Weights of a small image denoising model.
Model: 32-pixel images, widths [48, 96, 192].
Rows from block 7, named by matrix and row number. Rows with one number belong to one channel. Each number is 500 + 40 x the weight over the matrix's rms, rounded and kept within 0 to 999. All counts start at 0. Numbers have three digits each.
# convs0: first 3x3 conv (model.mid.1.convs.0.weight, 192x192x3x3, standardized in use), inputs 162-170, a 3x3 kernel for each
# convs1: second 3x3 conv (model.mid.1.convs.1.weight, 192x192x3x3, standardized in use, transposed), outputs 162-170, a 3x3 kernel for each
convs0.10:497517463533556509537566517511551524529565534503527515533546543490492534445470508469485452527552536532556558484458422487455459507489509404450477476480511501492510497477479566534496493506471503467453468447459486468515590562528555517523562550553
convs1.10:443487433487466451462496444479485456447461424474499468556439548517361512531460561479453462459390402534478480455475438486536481500528468504546496552584550462492496443456467503459432500488430472451520473432488515508512482451476505426485499465482
convs0.11:488498490500506515466483485486498492495487485495473483452467475510499537492519509517536526560584565519534529482525488495520513436494459506543513535562523523534473531525505509546536478502514481497511469490513477500513520520525505528556497526549
convs1.11:311365348399402397337411359503513512487507502478501503524523544549546585536541543480482475473478479473483486511509500513503497509519510510535515535549537521536541517522541517502517526508506493475492460450466498498496478466479462425452482461473
convs0.12:450429433481470463549536514485504498500510488500534504514505499497491481526561523417399397468455457528483527511480486477467485473444454505493499550565524562548510514537491487520520497478453589613607521538521457460445491542487452424424523543498
convs1.12:481453482514506502515579534512518486455492444496560495514485500518505504470496481484429486506500531508538527529513502516481501478450485513567548469463472465430502532493436545483477550581531557512521490455490459436475466441474476458488517539503
convs0.13:471488490482496504489497502448476460468489471467480471508536507499533477484500459508486497505472466509501522507546510518565515479508502488533518494520499488506518445466498462451481486467513488484468533518452535524491545539524518502515528521528
convs1.13:465493501495496525512509523487505459504493503467468520482462495456403468478445494498517495503485475505485509498507485501504470499480466481465464477477488433456425430453502466486486525485503492457487461457462511472488516507530501487533533534540
convs0.14:489484473464462464490499493447466487467483498488509507484501497492503501460482462470537490490479440497465433576589546564568526504510483493517498498514501458479464502500485521529509520545532460501530453529575417514544486569530552661593502574538
convs1.14:497503513519516532537534531547524531507457488512489493485461495470431459469478488481473468480500490490491488587579582536536542501491494427435442466454447438461461460505504503507492484478469470413460444404453477470508556558566579585587568571551
convs0.15:484483496447461481444461487436392453510480476471458450544549536539527487454461456516472445510463385519483526490429467487410400474462450531531510473483527486520461476492517461478475401457568437449462500451455574519519483502503516543515486526522
convs1.15:439476473463463512482477520464454417549526591578475504506491489459417478510460487473435483531483522538516537456391409510471473533498477469542539503446406460521478515460552459482566522451489532476491484478526557474506472479500554506545522500548
convs0.16:459432442467423476470469490476467400505516430559521449494509480545480466540518468473480455432419410454436424455551518452494519462434470584531497488470504462487565479519510506525528523555538444512472500560565439510478448457415377379393432420442
convs1.16:550557505556574552522591520547523583516537598527558588470439474432395439485489482544503520528609555530561547513517504453465508506476532532484536494486488450422474413453392430494446437506485435478502444449454453478497501489496483513498503591497
convs0.17:486487477521513503507500481508496499514482475532504483481498513499521517465496490520497542497477521478458532398446411474504475479503486523541517554570550549560529531497502507504496494525517466515498459519483446509473502491518481474519495503523
convs1.17:242323253264368235327367300539526529524515519533523530546546543553554557546549547483486484479477479478482480491497498497503502501505502510519507511522509504514503491487497487480493498487495514515516516518517512516515453451460451436458455446460
convs0.18:531536522552555542543551536483485489488487472502494489511530524533548545514538528574566563553553561536543551407445441459489486479505498515522519537531537543542529511499495482485487468479487460485483482506486490516500497514516484502516465479492
convs1.18:310305338291382365259305318534533531528534529529535532538543534551564550539547540480479479475474476475476477485485483493495491497502495502505504500502499500498498495494498498497500503500498512513510512515512509512509453461459453461457453454453
convs0.19:508445485470406433495451467465435478465457428508459442473505537498543540517504524526499534464470471503454517492464531488487496467498486525523507520507499490485509465504476553560475559615581448467479444548476498584516505489501514489479551557536
convs1.19:499461472508432460504507498513489503535476520496504543522498485463412433500494508513461534465403496517485539516531527533554537501509507459515496518560546484556474451449481456415491486488469472465527486482532525476540537515521496434495487499539
convs0.20:502466464490428427489417407507575543459563552516566525588546470616590489585537458494479544436518579495506565387439553429473493514503452550515416548510455515530468446505505489486498499474454501604424502665496483661493453470501452506509471461473
convs1.20:508520487532504487492510491458478506465533558443510500535437459544444430541500498499513531475502554479489532326444514335507649402508601558528547560476451538527490490478455480493512481472553533494531518463484496477534505494500514531545524540544
convs0.21:485474481496497493480472474450465478425474491437446457487505499522539484493491456494471502515512501500467488492506521522507505493482496481499483480486487478509515471485505462457459466486516485531475514573503481553501511498504471453490510509531
convs1.21:447496471494515507469493474495517527482502519486495481523481474495421452519463489483478493482458477479480498436454472467489504445466475464461451501498484440462451442452472490497502509480456508475499486457469512478493510521535505494542526524544
convs0.22:485496504472457497463444502496526487506544501514542580496502466519531448499464480530536522502457491536472495460496481506550526498511495528556563518512516559485431530521487479434475519532445459518484546661610557703683533505529472483484557486511
convs1.22:503482480507498514463488494474486495513578515476522484439424502418466499508527535508449453452484477440425474480522504447492518515493479477496510492447409515500481560502442533578575440506595495403466530425507477472563451460522497541547498513518
convs0.23:433441476420421469445453488575522476541521489530531499515535530498550546518537555552512498536506437500431423562562491533599494445538524470479527508512488505519520495520521484504515453494513523439425556477422531450452505477518539498497557466463
convs1.23:469481498477465516494505530535538492514500505491490473461436508488427525537519573529516502501459454468448451547577500583514418513430364515485471493517525478466459438504498480477503459493522519468491488431425521501499475476494470455491483495502
convs0.24:518561519492487481464447479499562527514546499455463409563558493538518530470460511558594511487459428404411421457496375313234327372318409502545503541532487470423444510471487429430472425461506535560504498516516524538543534513535541545543518574528
convs1.24:501549551486510501502499495507519564516501490457446500512480462498471441479471477557596551541541514472422444469467507472521538509557549487438493468397479528520536459482552477529548512538504539545532534532549503542560487517522491510517513519539
convs0.25:502501533498495525498498509477488518454476524465457488488503527500507525481495517491475480500413418473416421521472496503473520538568574480477474504523518495537517484496468490504497476501506443453498468476549452461550537497521541500518541493516
convs1.25:484482497495493523498523513533560547533552515514534494452460517463483509528529519520511485528558502485499479516509491512491489524481479488478477471460504491490529507500451510507517527523502528512527524509539527564568482493494483502510480506505
convs0.26:465458487414409444451464451444460472466434469459439510519486488465451451482507485523491443471447415492495478454478477467481490483506507469502492491482496494454487490492523506409483560489532530493459518500490535536526549531533490462543472473561
convs1.26:516513499532552537522569550485516485474522500504558505543545507562571540522548543514531530557585569540562554469475486451460478487471491464491525526529536542525498527535541485468461502481491487526501465497456505517484489448464474426452482481492
convs0.27:504492500493497461490517510511512514431489556522491467473490493467492512550509460499500478478514468561526476489511508478538509495488511507486474519512509489511522454424416559580536465461482455461440505507469446501499555535521502498561541514479
convs1.27:493483460520467476529544538473577593385407518523458490460472517419460514505468513533545473569579520517513491473514502498510465449514509497394440553465467505523529488540590545371524560545478500507518506425467530530528450459475455464528494507497
convs0.28:471454475445423445469449468487488460486498476465466463495501513494505512515512511494433471465393430506417421473452479465469498459461493512516507527532528526545536520497496530498496488477477448461484460459461502479453504488476514515485506487451
convs1.28:467459475449458473454468486540564504542565534530570527521477510518470513498515535449463465486510507465484499493493493489510503508523524507506494532505525544518531493493502491481501514500528553529528544522526527532540501457480474449474510504519
convs0.29:501510511521545521504521492425454462436489475438472472517512519487507504460471451563535532530445484536462497480446494443389426493462472507519485546536515529546531504495424567545472477498491464528538456473509454451525577577549549531537521501509
convs1.29:468493473493511482456483461524522534491496506479498511516509542469417476473440483493508489497523492474478479525513524525516505546550528505520513533507517528505505476453448467452428465474473497505493502514495473490484456480490466491484433490491
convs0.30:507506531514471475514472473478527579510527554474486540526511532471492477480505504481464444489446412504425455482453504474448499509516493466497463460559513529572475478537461483504474529532478391480573374504609400494599457404439469469452517491478
convs1.30:508458470496515535490551500525504484492581516488527432541513509454501500548559487488461497480550555438509479487523504486515553482516555445514511579491448520447486583514401526515410475589575514500547462482589485556626496474487461534506470561476
convs0.31:502462510462415460471454467478457490434394435470469527506475517435405465485498540446354475444337446557475504449418495505513585574598599495470482480492473447459452530529507521502501528505472460464468465527504473537578593624580559545520559570551
convs1.31:513510505508510520497508517464494471460486471463489472517517516562538530526517530496467461484493485487504485446431466459444484497495532484523497491479514493485515542520490475431449492486520509514511486502511481484475522509499480464465495501519
convs0.32:542498538519459498504469483565554571494457519495488522526456498497419486519507543548451518472326376540421461520374436481423451522686602495467470518482478490484397506517465513496477484491501496440459521475473498522555533493524556555555515506512
convs1.32:551555548539478557511501574524565503536508508544481450470536513478476526491510527501473444536570520459542454537572539546451483548437469476489502527530509528566556506527492521419476524428492549517538470465521483497519511516475502445495457432523
convs0.33:506509488462450504481461449539513564534471391477458454571544544559486521420504567528481464470461526495498501462488488494512485457511485558415413467450571531490520474484471464421458529474502459438455475406425440442453520474520549515505469481531
convs1.33:512540535480531572508548558533549529520639494513497471493452443494479442509472448495511561460580588530510459545478469493498552530516518439493510621469388472448492507484471452524523480480545590504522467490507528547555504505467521484416525512511
convs0.34:464454478465434459521472493497463453428430427450441490446431462421406431477439489471430451437386385475463465290265343339286347506430489474439404465422436475482466506508480532535488481519497432449426474477456525530523549573545539602566509557505
convs1.34:524518537514509501520550530490480504471472492489484475547549546569554536548539551470481507474487503471466470396350406464427472579565554517536521540512557526517549521511528504500538543560539487505504500521503505514487462438468456474453520568528
convs0.35:513508516471475505532512526443458425518475453488513543494482484470492458511535528555494465561509519490447484503498479460478463519527529525547534538456482536521505510471488407408511523468503427484535403369443414404462500484556450538556479537534
convs1.35:472497440535578555484530501562556598551555576614605572525475502465471485516526487526510501516531543554573565487484448456436428510504496489558609446416449431396414435433433529540528528525550523506501519487524587618595491494468463428439482448500
convs0.36:486482482498515504482496512493463430485472453530450434497512521474476483533480478492502531518528541462497537459479475441494516435437470486502489486499492455474522463496490466494510475522533440500447465530452478522475500489485525503491538531499
convs1.36:539535547571537537563559538472525551516497491534542558512515542528502501504532517508517514554551521528539508483502501530519508522534537532508489467470535515460543506541554468495540503478436463482522519506508531509481556537521521509518548551528
convs0.37:521525532520525534516514522450448449462453466457441463497486477486487477477474474484461455474442451451427425455429466482454488535505518473485484488497495472489486471463445503493491520509499501498483505504485491491478528521511530532528519527526
convs1.37:493492489509506501503511497505522515536552519529541526516514531526536534540538532530528512526529518505510497451464480486498500497495496499498494499488495502489490511506501522519505504516527515513513531526519521526525490487483490498487503520502
convs0.38:520523533520516526531522523478463475463452468464442462501485480470452451477453467497470480456423437450430432396366420448424475538510538474471477477471481462463465488470440519494467531535532508486451514490447518508473558555544556556549532531530
convs1.38:495495498488490490481478473505517514516519497521510492529533558533529540551532531533523505537532516511505494457467490489495506514502501507507486513514495502497497494489493497494491481496504499505491511517491498505489489489495477483486473487481
convs0.39:528484498587524480497522479499515505563580528470522498530498508570472464539513464478455488561490522541498523534518543594515442472547526557565487565585546522557571511504537508510565508497500521478491515458519492486500454507469477505479528536463
convs1.39:538518489538505467545522515492532531443439478513503474502485444541508424444491509506508550543535508538555518503553621385470626449463482509474430503450421504481493498516566360424565447424483549548511510535524504515523520508508509490510514514519
convs0.40:458425446432389432437409453479469435452485477485484504523480492541489485557494499477435556360359520420375514346372514420427508529534577491481466477432453469472513475510476491498455479486467480556482511586471503550475512531510546557568534545557
convs1.40:527520521566535540565579549467514544497538592500545593528502501512465472510505513533524491542546523506517484355408468386453537423492570504506527490467529521529532534511480488485497490491506547532526549505502512484510459447490465495526492559525
convs0.41:562510497537553536496560522447419420493493486464515558504463524487504536494565511457358433471443502556530504489422510478428467509450492525526483454484466500510473503492480542511530491480490463494489518532500525518444549546557563482543522564588
convs1.41:508512518513472492457463461430484446455450427484429479531556496558514515521429489488452453524558494529592492414329406481496515498583582491544512442466477510491505502509491494477477478492462517532540528526507499473481477486450493472466477494485
convs0.42:492482494503505488543568546536596578509509503484499569541525515488485504520552552488457472486464479538540560512515536518520514525518495507465474507493485563525488485498500501499511539541555575563577490512513450481479503468506470392476498539543
convs1.42:496480484524502516533542527524563485464497453485489489502539503446472457449430468493507482496533472480509477492473481490499493488519496452406460493472500532506488450498491460424464512503495507493514474469495462448444487476470511487501538516520
convs0.43:484481487498463492495483465423435474554499487558482484565550494518540490522515445623536592559344477602466573460424452476423469540540525467493473465477515455472447498424480572495443529469487476529428483523412463488486535485503539501525540462509
convs1.43:552522538521465508525503535453503403521460387451430520474514480443467509473352489487543434547722503439488453485456494489480502519518536532468439544428392506516519507469587597402440623571506533513526496429483534486484493446469514459516483464543
convs0.44:443416448464447499571581570445432433491436484480488566494496517501469465480516522464421408439441482567534517481467507486497511537535551498456490485477500492542546489537549498556564488478432534556537549556580454486492524547480501523454423464461
convs1.44:514491491513547520502538477462462518468545487493569512496508498418465477507551491523476498529564533499537482483487481474444435484464468452552532478472533447362555510507478539491462499595517569554534533480489480489478505470488438487494493555483
convs0.45:513545556500496497518474475434477510509532552517510464524581567496520550538519501567555537483451449503491495487491481467334489502440482506576575501496483503476490521504509502470460500512474529588545457449435455459490533518493513515533501454471
convs1.45:562546527530518522481517494462486517448456460467534509502507529494511506541510489509541501491542505459474487554570536568562543509458485482462458478444441477487503508477476503499515504519506526537545510490551462471500500462473478480480485511498
convs0.46:520516537490489558519469508475428433507481498500474496516505502523492525479489491514474499520414523464413495525473546464417495508496472495508571505523561512520548490525510456497487513507501503517468519503520473463478549490506555507503490463528
convs1.46:505494509465460513516510508537446477519459435503525540455426503484447490552517556547544478473521472449435407474521525532498472521460456497484486475528514469492502545522517587526556482500448508502459517478504518521575474471525491496517484501504
convs0.47:552529523521523557524510521511540521543521432497504504586558528556527540556572599488475477473478532462481488497528497470546550476493505499494472490517537505500492482533524436410518497447448442427470450470484480505514484523544502519471504531524
convs1.47:518525534496489525519526550464499481516562453457458489461490430507529405474487490478504511470516528508497480519455479499490517481491496431460513454475520474462472536527508444469452451489524577539530496529536538540526484494504463476477495500510
convs0.48:471494493476493490484501473523516498534506529540519542481514510493546530493542472487482493493518507492528513520524517534531479553554529462468506507499515459460482509498516452480539466402483494450477529488465519462427508519533519522548501489515
convs1.48:494517506525513521495505497503515487501532566514470520476483488464449483493429443495497469502512522509545532513498467535499464492496489470462528456457528458494528502524505509486504517503513570534546537496484564526497536537541539513554519516528
convs0.49:509538529471475481445434471487532513505497439484421459500477420492463443455401432476505532488468493480414490441452451451379429481416482513482478489470500478382437485482506536500487454440460527557537546561501542529491576501515531537543548634541
convs1.49:503551502543488487513463446531523481516527531472470478501475481458393452491462494494549502503525518511494472435376427496483481504556502503463496494494536467491525509544537466468490509499514519476502517486496523511478581614542582522529498448488
convs0.50:484476473493456479535498493519532572475580635554563548489514450537505489574512493500522545492456527487488549452501540515483519527540477492489472482494462482525541524515472476496518468441457483516412526568510491512491523526508517531538504522539
convs1.50:484507513517496488512535529479550543516471472487547545468417459505382391509474507495495511456484491451492506466511516453526556443487524496494470462498474470476466487512462540518503548528451552537529556487500554535530534528543550504540547574593
convs0.51:493482490518505497498505499467448464559528497560554534521504482494499504534511489485482502504511517463459450516504520528543543500515528492505522509503518542524520529512506482504475485458460456437475531530531529495506483464466531532543490511516
convs1.51:469478445452457447509504511472468521506510516476458448459427473484430430472464444529527528531540583552559556490466492471455453492489476526551529514525554527538528485479548475525534502477513472467484444450441527554554457445458528522519561547525
convs0.52:533563494564595491537560492502550550511582571511553545538601512596649554529590509530573485572628511547568472496577481521597493420434367533557520518573525503552500470490458505518501485451443467506504485543523397484489461501496491528534462507507
convs1.52:515489511510453495517512510521505463505460437469415414525512563467440492500464522465416402389344357412400402540605565529613571429468449476489482472473448477491459496501494521539501483516500464440466436422469489483503519478521507437495516484480
convs0.53:503496481475488471470492460456482494495523555478501513522550516536600565489532506481464459481478465509494500493528506520557528464489512500539519520573535491538518439523533520551546433458464475539493468563513450516479412468439447500481447482447
convs1.53:485475512476438492489498523530514479529507524514511521535493490454388423425418447433427432421403439457447449526523520510534550469491512482494496530490498503467459466472490441429482484483561537510540492458518526530584542507526492460540531528576
convs0.54:506499455558525502511496507465482444515543468514554509479532439557599543509552506489487511469473496519492496457512428479525474463527476513544496523572552500544514485490467461512501479501500488536473533614564523589525538580566543558549583615590
convs1.54:423441419455416467456491473522473488485420475519489522537466544512412537563537579459449493449413477474466478479504487492498504457492492494534499515595540486542493511526530507495514519502504509427524500409501518478525521501531475379485513484520
convs0.55:456476470447474473445473466498490472543532503531518488543508466544509479534514464500488513551531550577566574402367425458448476506521530517514475488487462461479466468449480532500482482455457564515435601536434642565430487483479488501510470475473
convs1.55:509499501524495505512503495473508500527557541513552528541521515501463492513481509506503492540531521572578528354393375452497475516590550489500523496498529485478511519533534494497537534548561532497487496457458505478478550528508561536530562550524
convs0.56:481477470475462473466465479483496491500506514515510520471478453502510503509514485484484508512508525492483546515531542507538532477540522489497488515531497469468474517511530464511512442428446490518501508546527480505503477463499520492522493490508
convs1.56:509532530517498535496516523464517501485495540505529525548516514561470509516488505464482478498458472510521490507529503497489522480491527482480491469507510473521510492512490471465499539493487562527556519476505530500510504506521495461524507501532
convs0.57:505488530480489515488501506519472527526478555551542538545517473525519477515510435473456536470459542508480564484500513491507482501496469462443483454473545462472484476516465477471535543475464418523449468558493478559482554591518541538492494476477
convs1.57:492508521472498568467521522497484460511465538482495573562516470519426435521463484503497521481483558496509533429466509492478478488493495516497473510490457495495451491558535436508522466515501490477521506515537539515527571502499504466601516558595
convs0.58:442431420466453448500492496513498531520525536515536542483504467509543519508544525487476510485444494531450506495494493464537508461552519484489505502506508455449493478509534550519510529516502504513507470525549443455499497487503530504528524500504
convs1.58:464496493511477513519531501498535528508451520550534522495498531535433518507521533491494507511448530532530504538551534534532553500493542496497481478546519439460497499498438494468455541541529546507518510445484540530552520514521509460548551523545
convs0.59:475478464471493517478481475459479515413504594445521520552558525522527519521525532491486495560554557493487511479487460457496492457415475504507497558594525569558563483501492456505530414343409468542514456531509470449454503518544492470478448441492
convs1.59:478522531518507532463548532535600558492434496618516565513498511524400458535480486478544537439386478498501497546509500514497525502504504477430475508519548512478478530565510448501519453459497535525561578543557542540583540536526501436498575577586
convs0.60:473473501448443479462459489522509508487476508543546553473468480470468470526538518504511482469477462487488487501493500509502501509552530520518523469464489507500503472500501443459446494476460498478460494482483517513525501527523493521516475486513
convs1.60:547559540565583564562588574462486477527533532487519531465470458433449442464482489498488490530516513518517523486495494460453470474459481464460489436442474447462474453471476465462463493499495501525510534544523545561534535518500496484485504496500
convs0.61:498521459524509469499495433480548550533572597536539542540575526521493506482494454464506471486517499468518586468479472483490502524503489499489485507556514440467484494497472480486529481471494431516541409469497449469487496484509515480490514548542
convs1.61:500538497525469510483522461485480506479404513508458463557502554512370478522473500465457472505409455534552544459470495453486533500546545455481487483562556427466461392499498455466494518464384500498528495450512563520496528500535520433558524496518
convs0.62:443490527428469512463460476473491515425479548526481546440586522453548557471452501486448489545467445531528510432474451513492445509428478517438477516454481441479502553512484509489498532512481456475502533499584542434525526559598487494527521515498
convs1.62:491514501488502509436518488489485567475464540472543524492466527495423437509476471491471494489497520492566540522418415590492446584541483475492503456497545482458485489477478552551525467564466537473518547490490537528518539520551555511558551564539
convs0.63:482460471477452457492469467515529527524532515512525498531557534500480490507513523489483497485472481522483499520492488509459482527474471523496505531512511531469465498509545453465519472436446453501506444538522404517497527507510476474458553554520
convs1.63:493478497519480508531524517530532522541524531493523529517508538510489531534550565461430470446420455436417442501501513493472502515519518541601554622675629570614568454499502480490481509508481584528572572499552543499549591563591542482532565532557
convs0.64:490463442497526485467482394482459488509526516504562503503505516488509533478537505470424459516466481491445490508481450521491451475488465508520545518607529526578528502515496435462527477403480558486505488490389450496392499510516532502468488451479
convs1.64:556562512529438558535547534638560494468421556566489559481511471515351485506396487510505518489403537490506509471515497537488500449405481578487574527555418444563427449531512420536552455412547528509497484436556564509567570523515529442522545457513
convs0.65:494492504475470491471468486506499500512516486505493461538545511533571550529570554456442488436395462487449468413417458458458504530548547525512469501467468488451478456471512464501537411452494491487439508519494526532509497475466470447428483436445
convs1.65:484494497506496528516537551509505496515509523565575558522497520522499529514521546533524486544518507521523505480505520558579586598622592507518505537524525519524534511513546480477509513515520547507544513499521506497519549517526517476500554551565
convs0.66:463464488444473506439433483443485540461487508504484534512533474508546540442486515505462508524511508528509490457454465492495454444444452487459474460474531454465463506511528549538507486439469507468453499515519507508522528535535580556532522501517
convs1.66:491510496457466532452483488499532506464500525500480487532547509505439480466457510486473453489445492540512466461434459532529522507494479497498533520511502490499495505486492569512547535514498560525517539495507539546572515497503522493564522527558
convs0.67:477472460461455445466466473500515515471481487470474463484485483485485487489497509473485495464445452484448446549544541512506494461473460492490474501489473500483480520515515518503500478474480532573544544584572495557544521541520511532508476480464
convs1.67:395418380419459412386418395514519507491497490478481466528543536536543545509531529456442461444426449456439452598606593580590576534536514501498485494500487494497499522536523549574533547542499482482478486495486496504495512525515526546521505516500
convs0.68:525536482569601536540569519486534560473552550464510491486508498500529505487496468518536543521526528512487508536527536503501497486492477468466435484507489467518518529513486540522493496466437489518542465516550407468550557617606558620596531582548
convs1.68:401437404427441426419453422527502503501459474499475486483457498466405454482462477443438457453430452463442454565536549543506529513489516501516496496502489470471460456488488445475486484503495493502500487483500512543540479479499486471500495496498
convs0.69:426472474443466486472507516535541502562530503521491460450471464489498486529544515517471499519496531478450508443489471511533505506531499518513527522511516485486502536504504480463480521511513501556569481541583425506510503519486476498503545546542
convs1.69:456518483563610573495572497460490470441485502453499499509428493448357447492428480523519533506498515489503515475502486468473462504517496495509473523537521492498499528529534585586575529528540444389469429393464466446502473473517411390432464432457
convs0.70:545543523570572552555547547486515509489522531455487493498514488525550517478512497498521491543577541510527492485517503504549526428461440462450451465472464473486477479490477471502490458459451520554549514554563450514530483517504505556566483529553
convs1.70:414417414400394396404417420509526531498502521515501509537541525535522527528515519444439442422395423469447458546533529521531533485473488479480477484491478487504487510515520501512498484492498474492512494509526520534541522508525519499525528508517
convs0.71:503533491484504495503511486488504482461518496499490537500579534471572551453527529453463478477439412524503501487423430501477454571542548498513502511561542460537511532552527502527545528504555539449472556486515580457516536478476543503491509503460
convs1.71:483485490509475511501504520521456425539477482503471522494479550428376495445474547449469486463438465506490468458390400492436426547520495494594538505579563454484499489483498456501491494484514474474497470464469563536523573523537545448482558531533
convs0.72:460460482452455479498507505505516508453487464450485486478497484451482450476516483471513481436475457454457441559583547551613529572648539456482453449466460485486446524543534519532535570575542519509473539565515505554526481451490526502511561513541
convs1.72:492486489513516530505521513488509520484521511496501476495510547479499525527554529521521506524550551495505520477536463475512460447471446510515525503493486478492498487508461504516511462470503504443488507446497505494528498518517499520528498503496
convs0.73:512520519494512557508507525533494441550527433508512447506500510551508545506496508500488525508472548504511508508458558449455562468463481505498517472463535495452489486491499336300348536517432504507540473487573487485473495510487517526478532509476
convs1.73:497509552490507543509520553510472499564518468522486515491482461486458441484482511496496497479493511502459465546474419562495448517487487447479476448499500460505491521479483604512481484493508509518474471521521508510486522507509509489475489477496
convs0.74:515510462530510491526512476478499539510557552535507486524523540569552507527560540586529462551505436511494500499489468513550478510463419455500484528567464599504477475510483452489471524516517476434528484470528484411455536505472559495506456495522
convs1.74:526491469509453485505517546506546470420491477426508576484481504479459483538489504521544512557554545557524487521501494541481439524481485473467482435517492426478422516598554510480502541571626495523530499489537554551566558482481517457459475444496
convs0.75:513520509489512521500518508525501493540487483536520489524492430583493448567501471511483520469493576513518557494509483519528514493499479531487491474503548500496496452475435274241366449449393459425496450460523460509453477528485455486479508519499
convs1.75:509504510534498546547516519518489496525493518540484519504490504513496445494485473527526510494516538538527528510483496512515528511527532494507518511503509474483518497500501501486548485491524530546549509541578532526540527480514509466518551498523
convs0.76:542556566526516518459435449478497436510532475537532509556505500529481502497462514622680617485539545367358380488501494466421482483428498529529513477493540459422483487459502461430472416433460596596573506525481428445503383361373465465444465588538
convs1.76:537596542501538489500482482472408419477479501585664580511458458496491469496568504506518497514509503524493520524534512481499489455471453448428430485493521547498532537578569457492495447445468536517520513493476498496484547600550497523515484429463
convs0.77:510464500489441476464432451480498503452471502523470484504493555499482498476477452440501467468506510439489486459428487464514513496568525526563546536551551476516547531572476504516562524545504539531560509498579478473637569523493576557500451510478
convs1.77:538510535525458475493469458556500556493438472481454427591547517577458454505462500446474532468469500422473470459446467492463487474474474413473463406489495526572452486525493493523541458453513517519608505477543459440495506469523540428496504436485
convs0.78:503518501495520557506528562565499494648551487502500489524480467509508494483485506502487512547527484512527529524515463497517428467497474494515529489553482504528477477496533500544538497488497452458497439461489445514468439514531512492428451488515
convs1.78:514518534487490576517503532501507495605531357466480493492494486538530437493505483527551549532546552543520530469503529447507580502495498502485485482505542495493526507508516400462571493454525524494459474478457505481454478542571459477534468486526
convs0.79:473475488481469481493491499473509494472486466486470470530522497520521493541538506490450484467389428498455447460444486464460493501515513439425422458400398479446442475494476518505467501518497458464395539546486544537476505546538532582572533567562
convs1.79:485502479503547520464503504480492482492536488469533492491450479472416456502467484497522483561625566521559552444467490444475494470488502524493525477450491493467473510500488516528501525524552500497474534529491523566519528535525542575554515546549
convs0.80:521521527527532534530531530469479481461484488478499495475482478471491487465483475459448443476480457476471453532536518560567536578582559455470459464480470465477465500507500514526528503514514481537504479546533449523521540547545545553552538545551
convs1.80:503518510514528522498521508493510509488515499513518503478491490484508501483497501506495512507499524512515531494503502491502508496499514447452457463475459473476453516503495526525502516501500484491503487479496480471483527531533518520523530535526
convs0.81:489488481507520514477501490553564515517495494525517542544575532518500494480498493488485470518522532508519534523507504496490516543543495512479506549545517540511504479545551482574527502523489536558524523526524466516470442489454447490474412481494
convs1.81:502536524511534522502528507517582527521488480448421454501533518518495518465395485529513515543513469493507461493515488492478475495496481465452465461527498514563533504534513456399453525481474506423487482449509486489488505505499457477509502504488
convs0.82:512520517522531527523530533475478483469472471474474483475478487468469491478489500478492503501519523493502513497513505498513497476485466479487487482491491483488491513489475529519511544536532494521540494519529487507518534537521531537529522528524
convs1.82:225222240247386299223240221540543535534541534535543536536543535548564552535547537484483483480480479481482482507508509506510510510509510508507509508507507508509509502503502502508504503500498509516515512518517508510510458466460458471463458463459
convs0.83:485498496502488482510494502507509475525538478520550507407421373492485436534529539530511491528526530477501520486527517488450510480413508517516513533512534542458509499456496444278373415325351550642558494545506455509529468497490495468495463519534
convs1.83:504502520510518507507538506467488452453468475536564542506411466515518509500557526488511509521495525508480541520500497517520508487492488489504521458461506462463493538530523564585539498538516567554530507502518474462505489485510469467487506513509
convs0.84:519493508484467485491499525489546540556510469404421382583560503501545547480448493469480515488436460513463501464465509429453487543485504429425438460433487527500560519567537599569544547497506481506502445514528566574589533410449562506518518458496
convs1.84:452487509507502499510507530501441458575495540500462426580534506501477523527507520476515461466573493457496508540473437481519495493500478389436504683540505488477537574472486376449293432506455530490491419464425531546518555527517546522541462509509
convs0.85:508525510520528508514501489447448472407429457430447464457436429442431409475457426513511500545560518524551507481507479520561518505535512454457455440469480472499507453516549462536553448489498544526436529509435532540494501529520536564555532540520
convs1.85:470473458479503482462475466504520515506543526502518512543607568586671602612647574503492485515512517528531529484492467482501473484490473504488519475461489484495512522544543519557566519535555446454467462481494464465472512515502518533496523519493
convs0.86:466487480451457450492471436551530559520528471559491437513510522514478509544509536458470560439425461469497485484511507519551506477505490586518539538470503524522462510505497496471403496469532488564478634601543535493506525437473496463523414453537
convs1.86:551548535553539537555516536497429463566554492470475497456417508482476493564494536511496473481525455483479484467470520459491508454501491515556451458496420484518510474514482523460529546489526493489557496502517485499483517558533530516514538510571
convs0.87:469481483487491488495491480475493480490523516470492511468465459458435429459436440518512520486465490499471507552549542514523530485491493504488509516508506528528503561503458556532478604576525526550570509532559477524549574558536562545550557571582
convs1.87:470488497475492514468490516535526482533521503529545502498438497496432511513510553457490473494532502460490477485521503510527504506521506504496495498483475469492477495516485520513496533492478572523540550498504565548525509496539473444503525476519
convs0.88:525471524514459494514483509478502495434482505445483493466466529479431480463456537477426455507403449457401461555402512572441545501550589548457513496428481497450430526522498486483431555595437464532552470526552419528540518508494520563530553564496
convs1.88:510552537556577524547563539504544555554483476542508449504429528502353470521438521479456488512512489522484519537519543526450493528445506459482405477536473432497435555477447573497463483451413524523528482530531462544536525564578544551520557541514
convs0.89:531510502533514520517515521448487534479566607491510514462496498458540527462488476533541492551525471524522500519535461492530429483523499491531487559553455441489474504506550617576527482499528462469478419440488452498468490501484507521515488477516
convs1.89:512496466500505524518501518479509506420450510447492523493520505474526537509520496508481474528487465531476462460503523484519513501492471535525530540487453456468474426481501398475516419472489478495500526491459494483502499506491494494503492477493